{"train_examples": 97500, "image_size": 64, "loss": "sigmoid", "encoder_arch": "pvt", "encoder_qk_norm": true, "encoder_slots_per_expert": 2, "encoder_conv_stem": false, "text_encoder_num_experts": 8, "shampoo_beta": 0.99, "adamw_weight_decay_other_params": 0}
Rows from block 4 of the image encoder of a small contrastive image-text model, named by matrix and row number. Rows with one number belong to one neuron. Each number is 128 + 32 x the weight over its row's rms, rounded and kept within 0 to 255. All counts start at 0.
After each neuron's rows are labels from the 100 images, of 14848, where the neuron reaches its highest value: "top examples" is what is common among them. Only what is clearly more common there than usual is listed. The data: flat shapes of many kinds, plain or patterned, on busy backdrops.
# fc1: MLP up (encoder.blocks.4.mlp.fc1.weight, 384x96), inputs 48-95
# fc2: MLP down (encoder.blocks.4.mlp.fc2.weight, 96x384, transposed), outputs 48-95

fc1.218 [102 164 128 157 104 176 106 174 156 144 181 155 134 121 138 185 185 144 138 157 142 153 169 159  92 126 140 149 153 149  99 125 168 214 113 104 151 143 105 111 119 128 120 133 148 156 152 146]
fc2.218 [ 74 140 138  63  99 152  81 128 129  58 163 105  86 139 180  70 136 159 157  98 101 119  99 159 103  99 146 136 114 111 112 110 141 166 174 174 130  77  87 132 173 168  95 127 109 122 126 119]
top examples: white shape; count: five; gear

fc1.312 [190 130  99  93  42 169 132 147 130  77 140 175 189 151 108 124 139 104  92 103 151 120 125 112 138 151 145 133 123  99 174  65  97  86 136 136 131 162 144 126  66  98  74 203 113 164 180 153]
fc2.312 [161 126 133 255  88  93 136 136 141 102 126 136 147 115 119  94 116 118 113 159 155 175 121 157  80 106 170  40  86 160 145 120 150 102 122 141  88  89 128 160 131 143 125 120 108 106 139 144]
top examples: crescent; largest shape: crescent; largest shape: ring

fc1.169 [159 147  97 114 171 111  75 178 109 160 145 114 208 148  93 128 149 147 165 122 107 192 158 101  96 146 132 145 214 149  95 184 107  82 125 116 126 201 118 116 160 161 116 137  97 171 171  94]
fc2.169 [ 69  74 125 127 142 118 163  88 147 105 150  63 117 145 169 176 171 168  66  99 121  81 176 133 143 149 125  99 106 117 157 160 107 164 112  71 159 115  46 106 122 160 163 111 174 109 115 108]
top examples: ring; frame

fc1.62 [ 84  53 109 141 112 103 224  90 175 126 113 127 150 161  87 150 156 123  79 193 141  96  97 151  76 120 150  94 133 104 136 142 105 164 117 120 178 118 165 141 153 151 123 224 132 125 152 156]
fc2.62 [128  83  95 128 130 140 142 134 119 140 103 147 126 160  56 102 145 138  97 103 154 104 138 123 127 161  36 135  95 116 123 139  57 133 130 103  91 125 106  93 144 137 178 156 165 125 172  67]
top examples: crescent; frame; largest shape: frame

fc1.19 [148 138 169 120 151 199  86 151 177 153 157 159 132 154 119 143 138  93 194 103 103 159 110 119 131 179 172 150  89 132 133 153 172 107 148 151 108  86 197 113 156 106 129  67 151 141  70 137]
fc2.19 [200 121 101 182 114 142  84  61  84 152 155 164 111 133 139 107 170 105 124 144 132 131 154  96 174 129 141 168 111 130  96 129 115 133  99  78 119  89 175 102 142 153 111 113 179 129 149 134]
top examples: count: one; circle; largest shape: circle

fc1.144 [171 130 111 166 181 138 129 133 111 172 124 126 141 100 122 133 132  83 126 139 135 126 128 104 147 129 145 123 161 147 119 135  95  79 115 222 158 151 170 107  97 107 163  61 106  70 188 136]
fc2.144 [ 96 146 119 117 116  93 173 117 177 131 150 124 115 141 143 148 137 133 122 207 123  85 144 151 113  80 130 132 124 191 156 156 159 126 115 110 143  99  95 100 184 141 113  69 157 112 177  88]
top examples: teal shape; count: one; its colour: teal; circle

fc1.36 [147 138 175 107 134 146 106 110  64 114  84 125 118 142 123  99  71 165 141 102 122 121  56 138 177  79 148 112 124  87 125 112 206 165 144 208 115 125  74 177 143 151 120 129 124 133  94 111]
fc2.36 [118 144 184  45 127 184 103 151 114 129 122 161 127 186 122 115 111 102 164 101  84 141 121 131 129  94 211  93 135 145 108 156 173 145 178 138  94 127 112 119 113 142  65 186 137 116  84 151]
top examples: blue shape; count: five; cross

fc1.87 [143 150 133  98 176 131 110  97 160 115  62 131 127 109 172 132 191  69  67 176 164 102 155 210  92 122 133 104  79 101 156 107 141 121 180 144 181 107 117 124 144 108 121 160 137 149 110 145]
fc2.87 [161 123 132  94  98 159 117 137 129 171  92 242 178 166 156  70 117  91  89 144 109 138 137  65 147  87 138 118 124  97 123 123 180 120  44 138 126 129 157 150 123 133 106  95 158 130 158 103]
top examples: count: one; ring; largest shape: ring

fc1.230 [219 149 105 182  81 138 140 176 157 118 127 101 104 201 157 142 166  96 100 137 107  84 161  92 161 133 113 106 143  81  92 134 139 167 103 139 137 149 161 115 157 148  94 102  90 158 113 151]
fc2.230 [182 113  93 107 111  99 144 139 129  91  73  89 111 143 176 135 153  76 136  87 139 115 135 189 152  75  84 163 108 170  82  99 101 107 126 177 126 124  82 119 149 122 152 134  97 156  99 136]
top examples: pink shape; orange shape; count: five; gear

fc1.12 [128 131 111 110 173 109 138 109 140 102 110 169 165 100 121 164 139 152 176  90 107 143 137 137  94 220 113 132 139 144 213  78 125 161 154 128 136  61 142 108 131 183 149 191 151 111 175 135]
fc2.12 [101 128 130 145 158  94 113  59 107 107  80 173 180 110 158 121 123  77 143 110  75 106 103 110 107 174 127 143 126 119 184  69 153 150 168  56 127  44 113  95 121 103 121 172 132 130 159 101]
top examples: pink shape; its colour: pink; ring

fc1.61 [ 87  79 150  87  51 195 138 141 126 139 142  92 135 155 112 157 181 135 140 167 145  98 108 172 154 115  87 155 145 144 103 121 161 148 145 146  93 145 120  80  73 117 128  79 121 181 120 129]
fc2.61 [130 117 128 108 110 129 115 191 128 106 101  79 125 130  76 125 122 120 112 119 169 143 136 172 117 142 121 122  90 194 118 111 126 170 101  82 100  80 138 105 133 109 165 165 123 128 101 115]
top examples: blue shape; pentagon; its colour: blue

fc1.121 [ 79 144 102 149  86 199 148 116 120 139 168 163 142 147 151 168 135  78 175 102  88  70 160 100 112 161 161 117 105 118  43 123  73 179 105 105 119 158  96 106 170 120 157 104 133 138 100 170]
fc2.121 [189 159 120 125  90 124 132 153 156 193 134 211 103 100 156 141 107  78 105 124 102 135 128 118  95  88 114  73 145 147  99 103 146 125  92 195 165 189 123 138 156 132 167 143 133 168 113 156]
top examples: white shape; its colour: white

fc1.209 [142 106 146 122 142 133 145 112 112  86 124 124  78 135 162 113  94  71  91 119 133 120 151 157 141 120 131 165 102 105 114 100  86  95 125 138 114 109 185 137 155 165 163 103  74  71 130  91]
fc2.209 [149 107 113 131 147 150 109 113  83  79 109 155 126 146 112 104 171 121 139  61 116 119  93  97 125 136 177  82 179  88 138 133 184 134 180  96 153 110 127 134 190 180 110 129 112  48 158  96]
top examples: white shape; count: five

fc1.76 [141 150 108 119 114  90 155 130  79 138 113 143 115 138 182 142 199 173  96  81 117 158 149  93  77 137 140 143 160 174 109 145 198 111 153 146 125 175  97 103 119 163 141 132 167 130  62 173]
fc2.76 [210 134 185 104  93 142 133 138  77 132  96 115 182  97  94 123 192 111  81  94 103  77 113 129  95 132 115 152 125 139 105 105 173 190 140 142 150 126 114 106 176 153 143 132 135 141 145 180]
top examples: blue shape; count: five; bar

fc1.29 [161  79 100 156 108 166 133 155 121 152 149 127  84 147  72  76 108 154  83 186 164 150 147 134 193  51 128 124 165 114  70 126 177  83  90 127 121 173 103 135  79 151 115 162 143 128 119 111]
fc2.29 [123 103 155 124 148  77 111 103  85 151 115 124 113 155 163 118  83 119 173 130 111 120 135 121 113 177 144 136 139 119 138 113  59  75 169 104 140  67 158 121 115  81  90 134  50  92 151 149]
top examples: pink shape; blue shape; its colour: blue

fc1.268 [120  93 105 112 138 120 161 132 106  80 101 100 182 150 181 123 132 121 138 153 192 100 108 120 143 127 118 113 195 133 169  76 124 110 114 150 101  59 127 152 110  67 178 121 208 131 105 126]
fc2.268 [169 141 104 152  77 147 122 145  91 165 193 100 149 176  86  68 155 106 123 138 114 103 108 136 105 166 141 101 186 137 169 154  97 112 100 153  35 104 156 135 140 123 123 175 141 128 158 152]
top examples: crescent

fc1.105 [ 63 139 200 114 127  58 107 162  79  97  56 100 175 121 111 153  81 132  82 123 108 151 159 157 103 182  99  54  85 117 134 136 120  83 168  95 121 123 122 142 134  89 186  97  98  83 126  88]
fc2.105 [155  95  92 175 111  99  82 144 142 154 172 162  86 173 114  95 149 124 117  99 118  91 155 114 172 135 114 140 118  80 143 139 126 128 115  82 150  97 170 107 102 152  96  85 129 191 143 172]
top examples: count: one; flower; largest shape: flower; its colour: green

fc1.353 [192 208  89 143  85 169 120  84 130 103 173 124 134 123 165  76 125 145 140 152  92 118 115 196 149 125 176 170 124 102 144 129 140 145  61 109 164 197 140 101 113 139 161 136 136 147 138 149]
fc2.353 [170 114 139  94 118 142 142 124 138 126 140  97 137 136 121 152  66 148  97 158 108 127 159 142 103 118 140 190  86 120 146  73 170 106  99 159 154 120 111 121 135  86 182 128  82 156  89 177]
top examples: white shape; its colour: white

fc1.193 [181 112 124  92 149 113  71 118 121 167 131 145 143 119 186 147 139 146 113 189 153 119 157 162 188 112 152 136 154  70 185  52 177  99 112 149 145 128 191 137 129 142 151 126 118 125 111 110]
fc2.193 [117 132  96 200  88 146 123 109 116 130 146 131 116 125  91 124 101 133 153 123 168 148 102 108 140 140 101 116 164 131 106 132 169 166 151  99 108 177 114  57 146  96 110 172 201 109 119 186]
top examples: count: one

fc1.346 [135 114 134  71 189  24 191  44 108 138 153 104 168 154 144 130 112 140 122 122 163  69 103 155 197 158 134 113 136 151 138 154 167 100 162 129 156 118 100 127 166  76 143 146 145 153 149  95]
fc2.346 [136 116 176 149 118  99 119 121 113 109 110 143 109 161 125  97  90 178 133 137 173 154  85 155 156  95 106 112 190 150  89 124 126 162  96 183 148 139 115  78 143 130 154 140 147 160  87 139]
top examples: gear; largest shape: gear

fc1.198 [ 49 110 107 102 150 196 175 102 129 121 199 121 116 170 112 158  88  72 102 108 152 158 115 116 137  97  82 130  63 178 124 134 141 175  89 123 116 119 187 189 101  95 120 115 147 166 145 108]
fc2.198 [ 93 133 109 168 125 164 123 115 142 152 134 121 125 149 185 134 109  72 108 133 105 120 159 153 124 106 144 118 135 199 108 141 172 113  91 186 161 102 142 204 119 147 146 130  34  71  45 162]
top examples: frame; ring

fc1.64 [ 79 140 141  93 179  91 115  74 161 116  80 137 159 132  92  68  86 158 181 135 149 146 146 113  73 204  97 188 126 150 146 185 123 150 203 140 142 142  93 136 158 123 119 172 147  96 139  72]
fc2.64 [ 98 121 122 169 105  77 151 150 146 134  88 151 100  63  93 158 145 158 112 151 105 122  79  98 159 126 111 174 137  88 128  76 117 147 128 100 148 139  72 129 106  76 141 192 100 142 175 145]
top examples: pink shape

fc1.223 [158 153 152 176  83 114 172  85  81 138  77 153 127 104 127 120  80 108 164 131 146 121 144 180 177  99 119  96 140 198 170 117 105 150 121 159 121 146 101 121 212 128 180 122 195 110 119  91]
fc2.223 [142  71 146 150 101 101 114 178 123  76 120 170 109 132 195 125 115 147 109 130  97 153  97  80 122  68 135  72  94 140 113 118 164 128 142 154 100 108 103 157 120 132 138  86 124 164  92 121]
top examples: gear; ring; largest shape: gear; largest shape: ring

fc1.243 [ 96 118 147 116  74 116 150 138 146 130 112  78 171 130  86 165 163 106 122 134 206 164 114 202 138  79 156 116 159 105 113 127 126 135 103 128 156 131 139 166 187 168 102 178 157 122 110 118]
fc2.243 [118 151 156 118 108 146 110 177 134  98 124 146 105 176  98  79 150 166 119 146  85 158 120 131 102  93  73 130 158 131 163 141 147 153 121 146 110 130  68 114 133 232 113 200 142 137 156  87]
top examples: ring; largest shape: ring

fc1.229 [ 98 118 120 151 162 111 173 112 128 143 153 123 192 156  96 122 109 168  83 133 135 138 133 114  84 148 105 122 102 150 148 142  72 136  97 113 102  71 135 130  73 136 112 165 161 139 164  93]
fc2.229 [116 150 163 128 107 156 150  98 147 157 110  61  61 161 144 150 139 136 187  94 142 137  90 156 160 119 162  90 148 148 102  80 189 111 198 109 112 118 114  76 122 110 148  99 137 161 136 126]
top examples: blue shape; count: five; gear

fc1.345 [186 161 147 149 128 109 113  85 115 108 104 103 123 137 117 153 168 127 169 124 164 185 137 156 164 156 107 145 149 128 147 142 109 123 152 159 139 114 139 161 118 175 161 164 149 113  93 156]
fc2.345 [137 133 147 136 116  97 178 176 122 165 163 106 110 131 180 118 114 119 178  76 162 133  89 134 103  96 158 139 108  56  56  82 128  87 150  95 105 137 139 107  96 110 102 108 120 105 102 132]
top examples: brown shape; its colour: brown

fc1.210 [159 154  96 139  94 110  96  89 137 128  68 106 139  96 186 124 161  93 149 123 134 198 112 122 112 139 139 133 176 138 210 134 127 137 162 138 105  48 148 161  82 124 174 111 123 164 216 136]
fc2.210 [ 98 118  85 152 106  82 197  78 134 145 128 156 157 121 154 113 128 137 130 150 158 183 136 142 148 114 136  84 158 149 131  81 119 115 125 139 109 155  95 104 132  88 182 179  84 171 155 122]
top examples: black shape; its colour: black; ring

fc1.374 [ 78 149 121  95 111 141 109 144 129 110 137  51 126 136 145 180 136 153  89 123 141  39 113 192 122 144  93 145  70  96 117 108  84 124 148 121 140 181 119  96 147 141 155 121  87  77 160 155]
fc2.374 [109 172 103 153 112 104 196 114 133 127 126 159 131  89 116  80  77 187 166 150 142  75 125 162 127 130 127 115 129 148 163  84 136 134  54 163 112 127  84 136 103 103 115 133 158 113 131  75]
top examples: black shape; count: five; ring; frame

fc1.318 [106 136 102 143 138 106 185 101  92 171 186 150 117  50 146  55 132 161 164 164 114  93 145 146 128 135 149 120 108 143  49 121 150 196 151 157 115 113 120 116  88  85 111 100  98  93  90 104]
fc2.318 [181 113  98 149 108 105 202 124 180 166 158 172 136 106 102  63 128 119 148 111 130 154 175 127 137 157 166  94  96 115 110 147 150 203 126 127 159 119 110 102  80 141 102 109 133 174 111 110]
top examples: ring

fc1.156 [109 118 158  83  79 177 129 118 112 120  51  93 143  86 125 100 150 123 127 152 147 112 109 152 134  84  61 115 113 120  84  76 160  95 105 112 129 112  67 171 132  66 109 116 106 107 101 159]
fc2.156 [111  69 137 110 103 128  95  91 162 141  68 139 124 104  90 134 120 120 205 141 127 139 137 145 123  80 109 114 105 130 136 147 105 132  60 111 145 125 165 154  55 142  96 157 160 137 105 158]
top examples: frame

fc1.67 [127  76 125 209 112 131  90 148 118  89 137  43 140  83 114  90 135 100 132 162  63 112 177 181 140 144 109 129  95 165 146 159 167 104  97  82  62 121 150 155 156  74 153  68  78 128 172 116]
fc2.67 [109 198  96 114 111 176  91 142 101 103 105  88 100 178 106 153  99 121 130 126 132 134 129 115 118  78 124 141 131 123 118 115  80 133 150 179 105 194 136 119 198 109 174 101 139 131 128 115]
top examples: teal shape; bar

fc1.191 [175 126 159 137 134 103 119 153 112 153  91 200  67 113 144 117 145 110  97 109 167 141 104 175  74 125 176 133 144 177 168 124 116 109 128 130 161  80 115 149  80 113 163 134 143 186  75 182]
fc2.191 [155 168  78 122  91 180 140  70 122  92  85 146 133 103 141 162  58 141 166 138 101 114 122 127 132 109 149 143 129 121 121 178 151  99  59  87 126 166 125 147 120  68  59  91  91 156 129 118]
top examples: black shape; its colour: black

fc1.41 [140 103 113  87 140 139  92 102 154 131  75  39 107 121  94 164 124  92 114 149 218 148 121 144  90 121  93 140 149 135  93 130  87 103 133  86 107  77  96  97  83 133 131 139 125 114 123 146]
fc2.41 [153 110 141 144 119 120 165 153 138 149 114  90 143 123  94 153 156 147 103 105 103 150  90 111 154 151 108 159 166 182 117 148 125 226 130 122 180 130 125 101  88 168 112 190 205 151 168 153]
top examples: ring; frame; largest shape: ring; count: one

fc1.152 [132  98 131 164  71 128  91 136 126 126 152 166 124  94 133 162 139 158 144 151 114 103 195 122 104  87 100 118 198 143 119 124  63 163 130 117  85 143 112  97 200 155 129 149 156  98 145 134]
fc2.152 [106 112 161 155 130 156 158 128 188 150 116 138 134 172 120 111 101 121 107 196 187 127  80 180  98 124 149 157 125 149 143 177 132 117  41 133 182 155 122 176  72  93 116 115 183 175 107 136]
top examples: ring; largest shape: ring; its colour: brown

fc1.89 [141 145  91 111 106 223 165  83 140  99 129 122 117 122 127 123 162 156 133 123 162  65 143  72 175  98 109 136 107  87 131 154 184 210 127  73 111 171  88  83  97 183 157 139 163  86 109 144]
fc2.89 [ 82 125 155  91  94 134 110 156 117  73 167 120 111 143 166  85 100 137  68  98 102 143  60 180 103 110 181 146 118 105 112  93 169  98 104 135 165 111 105 175 164  83 140 106 105 125  62 165]
top examples: blue shape; flower

fc1.133 [127 131 142 162 156 121 215 114  58 111 101 158  81  99  73 194  89 135 111 113 104 113 111 161 131 101 163  98 114 105  96 200 111 101 132  94  82 117 142  84 103  69 183 125 132 116 125  98]
fc2.133 [128  92 132 173 109 119 128 126 142  66 136  74 101 158 125 206 141 123 120  80 104 115  78 125 133 115 167  88 151 135 101 154 125 120 189 153  76  70 117 104 118 130 131 106 168 149 123 177]
top examples: white shape; count: five

fc1.242 [133 160 182 143 149 200 165 172 103 137 171 153 155 125 134 109 132 133 105 166 136 169 159  91 193 165 128  98 141 110 123  88 108 156 206 134 133 118 103 141 150 162 144 170 116  72 138 119]
fc2.242 [103 117 121  84 109 120 173 157 173 134 138 135 165 128  84 158 113 177 161 125 119 122 101 134 186 106 103  85  87 179  94 141 135 163  91  92 208  95 166 139 118 157 110 160 174 126 162 139]
top examples: crescent

fc1.333 [141 188 171  65 135 155  49 145 161 149 116 113 153 122  82 139 100 108 132  90 155 149 123 109  72 171  57 166 102 137 147 161 104 179 141 138 128 107  96 117 120 100 152 168 151  89 162 140]
fc2.333 [100  94  89 168  93 119 170  98 144 159 100 161 164 135 132 142  96 133 139 113 123 120 155 164 129 131  95 128 164  52 134 134 102 153 121 140 155 171 167 168 141 100  86 181 119 167 132 172]
top examples: pink shape; count: five

fc1.75 [100  68 124 134 111 169 126 130 143 141 158 132 140 161 168 142  80 113 139  56 175 111  76  91 113 142  83 137 118 138 113 149 111 162 161 129 100 140 130 122 120 126 127  87 140 134 138 130]
fc2.75 [ 62 120 137 111 104 106  91 123 167  71  98 101 177 120 171 107 120 107  77 114 128  82 136 125 143 132  96 155 115 127 121  88 157 119 132 140 139 190 101 122 113 131 150 109 149 152  49 105]
top examples: brown shape

fc1.359 [182 110 122 102 141 150 114 123 132  91 100  99 109 111  99 134 139 118 137 126 174 103  97 152 107 157  85 111 155 106 138  71 113 103 153 181 110 132 125 175  93 145 155 116 117 178 109 167]
fc2.359 [146 104 164 167 110 132  87 122  66  98 149 101 117 113 167 168 132 111 107 100 162 155 176 114  81 141 130 159 175  93 174  52 119 191  97  94  82 121 159 111 134  83 148 138 145 163 200 141]
top examples: crescent

fc1.235 [108 123 146 107 128  93 171 190  52 119 149 149 148 105 134  61 132  86 101 107 149  33 116  82  87 169 161  92 156 107 123 152 133  87  95 121 129  97 156  84 132  98  91 113  78  90 119 115]
fc2.235 [101 154  57  93 146 123 166 107 155 130 181 109 175 159 156 162 103 128  96 211 146 116  82 146 133 109 112 166  79 129 163 178 140 185 137 110  89 108 115 116 127 121 153  87 193  84 157 173]
top examples: brown shape; count: five

fc1.110 [153 165 107 151 204 159 147  84 151 107 150  66  84 151 126 123 129 108  80 116  77 140 145 105 195 115 114 135 139 130 140 179 144 119 152 127 137  93 105 170 144 158 183 128 174 117 133 129]
fc2.110 [ 80 173 168 137  96 108  84 146 156 128 133 126 124 194 123  61 136 113 122 123 133 164 135 120 137 146  99 109 107  42  75 139 157  66 135 161  94 130  63 111 102 101 121  80 138  95 114 138]
top examples: white shape

fc1.244 [ 40 157 157  61 127  80 213 160 155 169  98 131 174  96 163  80  93 156 129 126 154 168 139 112 147 158 111 148  97 136 156 187 170  84 135 134 151 106 116 134 128  70 115 146 138 142  81 137]
fc2.244 [117 143 142  59 109 125 158 177 169 149 127 108 122 118 105 154 118 108 143 173 154 141 179 136 130  94 118 170  51 160 160 152 148 173  65  80 142 140  99  90 112  86 132 103 155 113  95 159]
top examples: teal shape; blue shape; its colour: teal; its colour: blue

fc1.267 [129 123 106 118 141 140 111 140 133 122 104 144 151 203 120 178 136 171 161 178 161 112 137 145 140  99  91 113 133 168 160 142  54 151 152 149 174 131 135 152 131 130 182 123 164  59 129 111]
fc2.267 [199 174 151 115  86 159 142 101 131  73 164 113 126 128 154 179 168 119 114  88 159 112 156 156 157 130 104 151 162  88 167 151 148 134  85 156  88 170 122 102 159 158 168 173 151 129  85  85]
top examples: frame; ring; largest shape: frame; largest shape: ring

fc1.147 [208 149 136 123 142 110 115 155 100 104 128 144 110 180 132 102  75 172 125 150 100 206 151 145 114  81  65 100  92 120 173 142 115 192 133 140 133 121  88 112  93 149 159 149  96  94 112 156]
fc2.147 [ 69  76 196 147 176 155  80 113 135 144 143 150 113 124 115 102 172 172  94 108 110  99 110 182  97 119 126  87 139  95  67 145 118 117 192  98  85 111 140 116 105 182  81 140 108  96 170 144]
top examples: teal shape; its colour: teal

fc1.339 [123 150  88 117 100  89 156 132 165 159 107 147 166 141 160  99 129  82 142 125 134 159 149 129 171  81 112 132 137 134 166 142 120 180 138 134 128 173 101  89 111 128 171 145 165 102  89 110]
fc2.339 [ 97 134 133 149  99 180  70 106 176  60 142 149 128 124 130 177 144 136 120  77 138 147 184 213  95 109  83 175 142 142 190 132  98 119 126 135  81 124 122 105 143 139 160 110  84 139 110 155]
top examples: count: one; ellipse; bar; largest shape: ellipse

fc1.163 [142  94  47 175 110 132 149 141 167 132 149  96 115 171 133 131 132 155 122 116 143 132 107 144 195 113 153  86 100 125  74 175 126 166 103 140 105 133 140 104 149 105 109 188 130 155 203 162]
fc2.163 [137 161  76 143 119 107 114 172 120 125  92 112 171 107  99 117  64 185 112 108 140 112  57  94 122 155 169 116 126 148 114  92 131 103 102 101  43 100 116 107 179 160  98 127 156 165 138  94]
top examples: frame; largest shape: frame; largest shape: ring

fc1.161 [158 143 184 155 137 149 171  82 172  96 123 112 112 120  53 159 119 117 180 164 156 139 170 160  70 133 149 105 123 153 115 126 139  92 114 133 102 150 164 120 156 115 210 162 179  61 108 117]
fc2.161 [138 150 151 111 111 119 114 167 144 179  95 159 125 119 191 135 134 142  90 100 199 144  77 133 143 164 155  89 115 200 140 113 118 127 130 123  83 119 132  67 138 123 125 160 141 124 156  67]
top examples: count: one; its colour: blue; largest shape: gear

fc1.288 [156 119 131 117 201 141 117  91 103 132 168 118 156 156 156  82 119 142 107 155 122 164  97 144 161 173 143 142 120  85 215 151 138 108 127 170 102  95  95  96 158 138 152 145  76 157 105 114]
fc2.288 [122  93 159 130 121  63 143  98 104 201 124 137 103 120 115 108  84  78 137  73 101 150 215 123  93 108 182 120 125 123 125 120 158 161 132 150 142 138 114 132 145  65 133  63 114  98 184 145]
top examples: teal shape; its colour: teal

fc1.226 [ 80 150 128 156 142  96  98  54 160 142 153 152 157 177  97 149 113 148 126 134  98 141 124 116 118 115  70  48 156  69  90 147 188  93  93 145  93 122 107 146  80 133  82 126 127 101 112 185]
fc2.226 [112  80  79 122 112 116 147 130 102 197 146 149 100 140 175 111  69 109 138  93 166 152 166 179 161 139 165 108 100 102 149 145 100 131 127 106  99 144 199 142 161 130  85 122 111 177 143  86]
top examples: teal shape; green shape

fc1.272 [ 93 133  99  80 181 166 134 190  69 156 101 138 155 115 171  82  82  73 109 190 111 137 105 134 203 147 167 121 151 106 139 105  84 134 127 124 180  89 120 140 108 124 107 100 120 157  84 143]
fc2.272 [ 80 102 113 101 189 165 181 164 113  81 102 122 125 170 122 129 115  98  91 199  81 166 137 109 171 127 119 129 149 108 178 161 114 123 110  73 156 117 108 124  99  97 106 141  54 121 123 141]
top examples: white shape; its colour: white

fc1.256 [156 178 125 183  92 128 140 152 117 130  95 168  89 137 146 125 127 131  50 136 143 101  94 150 150 133 122  68 126 114 146 168  99 164  87 134 155  85 100 134  83 168 122 112 118 209 129 107]
fc2.256 [182 113 122 124 100 174 201 160  99 127  88  86 162 143 118  79 130  83 136 142 119  93  89  89  74  88 129 159 149 166 153 122 184  79 141 145 117 142  96 199 187 117 158 119  84 110 135  72]
top examples: pink shape

fc1.324 [135 122 164 147 189 162 128 117 125 115 160 149  94  93  89 108 141 127 128 140 116  81 104 135 137  86  66 120  72 114 109 114 107 106  78 117 131 134 109  77 184  87 169 128 114 116 140  85]
fc2.324 [ 54 100  83 136  42 105 192 124 116  97  93 130 153 131  90 126 130 153 134 121 123 140 110 163  83 130 133 161 134  75  49 108 112 111  70 164 137 105 113  95 109 106  76 158  99 154 149 171]
top examples: black shape; its colour: black

fc1.300 [ 89 107 106 145 137 137 102 138 155 163 133 126 101 149 126  89 121 139 108 188 184  77  58 139  96  41 179 179 185 115 115  78 133 131 110  83 109 113 154 153 125 112 173  89 160  81 136 101]
fc2.300 [140 103  90 139  82 161  99 116 172 114 151 132 149 115 163 136 151 125 125 141 118  54  91 123 128 155 166 174 143  99  72  84 146  83 145 147  73 146 122 193  69 107  80 119 168 155  79 135]
top examples: brown shape; its colour: brown

fc1.329 [158 121 160 117 102 122 143 174  92 100 170 120 102 126 136 126 118  88  80 108 130 125  38 158 109 141 116 101 107 138 146  96 172 196 140 133 146 112  86 169 185 155 112 165 147 128 110 104]
fc2.329 [130  89 128 129 146  99 115 127 184  75 138 125  86 120  97 129 130 171 148  99 148 100 109 150  93 133 100  89 104  87 115 108  86 153 103  91  97 159  85  75  95  82 140 169 164  71 110  58]
top examples: ring; count: five

fc1.39 [128 117 135 158  73  98 104  79 161  85 139  77  70 169 116 121 146 152 123  97 123 154 165 123 171 120 145 152 119 122 189 160  88 122  82 135  94 136 166 179  89  72 147 181  93 154 163 169]
fc2.39 [ 94 155 122 109 130 109 154  77 148 147 139 134 118 114 107  93 105  81 129 117 129 111  71 112  89  97 156 131 133 119  87  44 156 115 148 139 105 127  85 102 122 155 123  52 134 141 108  99]
top examples: black shape; brown shape; count: five

fc1.357 [126 156 166 138 170 128  97 108 140  55 142 111 158 134 102  64  99 167  65 156  95  96 118 128  85 141  94 166 100 143 173 132  64 109 150  36 159  76 114  86 131 155 109 148 108 117 136 136]
fc2.357 [ 81 115 135  98  91  70 121 149 160 181  85 128 121  99 155 155  58 106 152 146 123 119 184 162 103 118 101 125 177 114 113 137 136 166 158  88 109 150 161 117  93  94 117 136 166  97 133 137]
top examples: pink shape; brown shape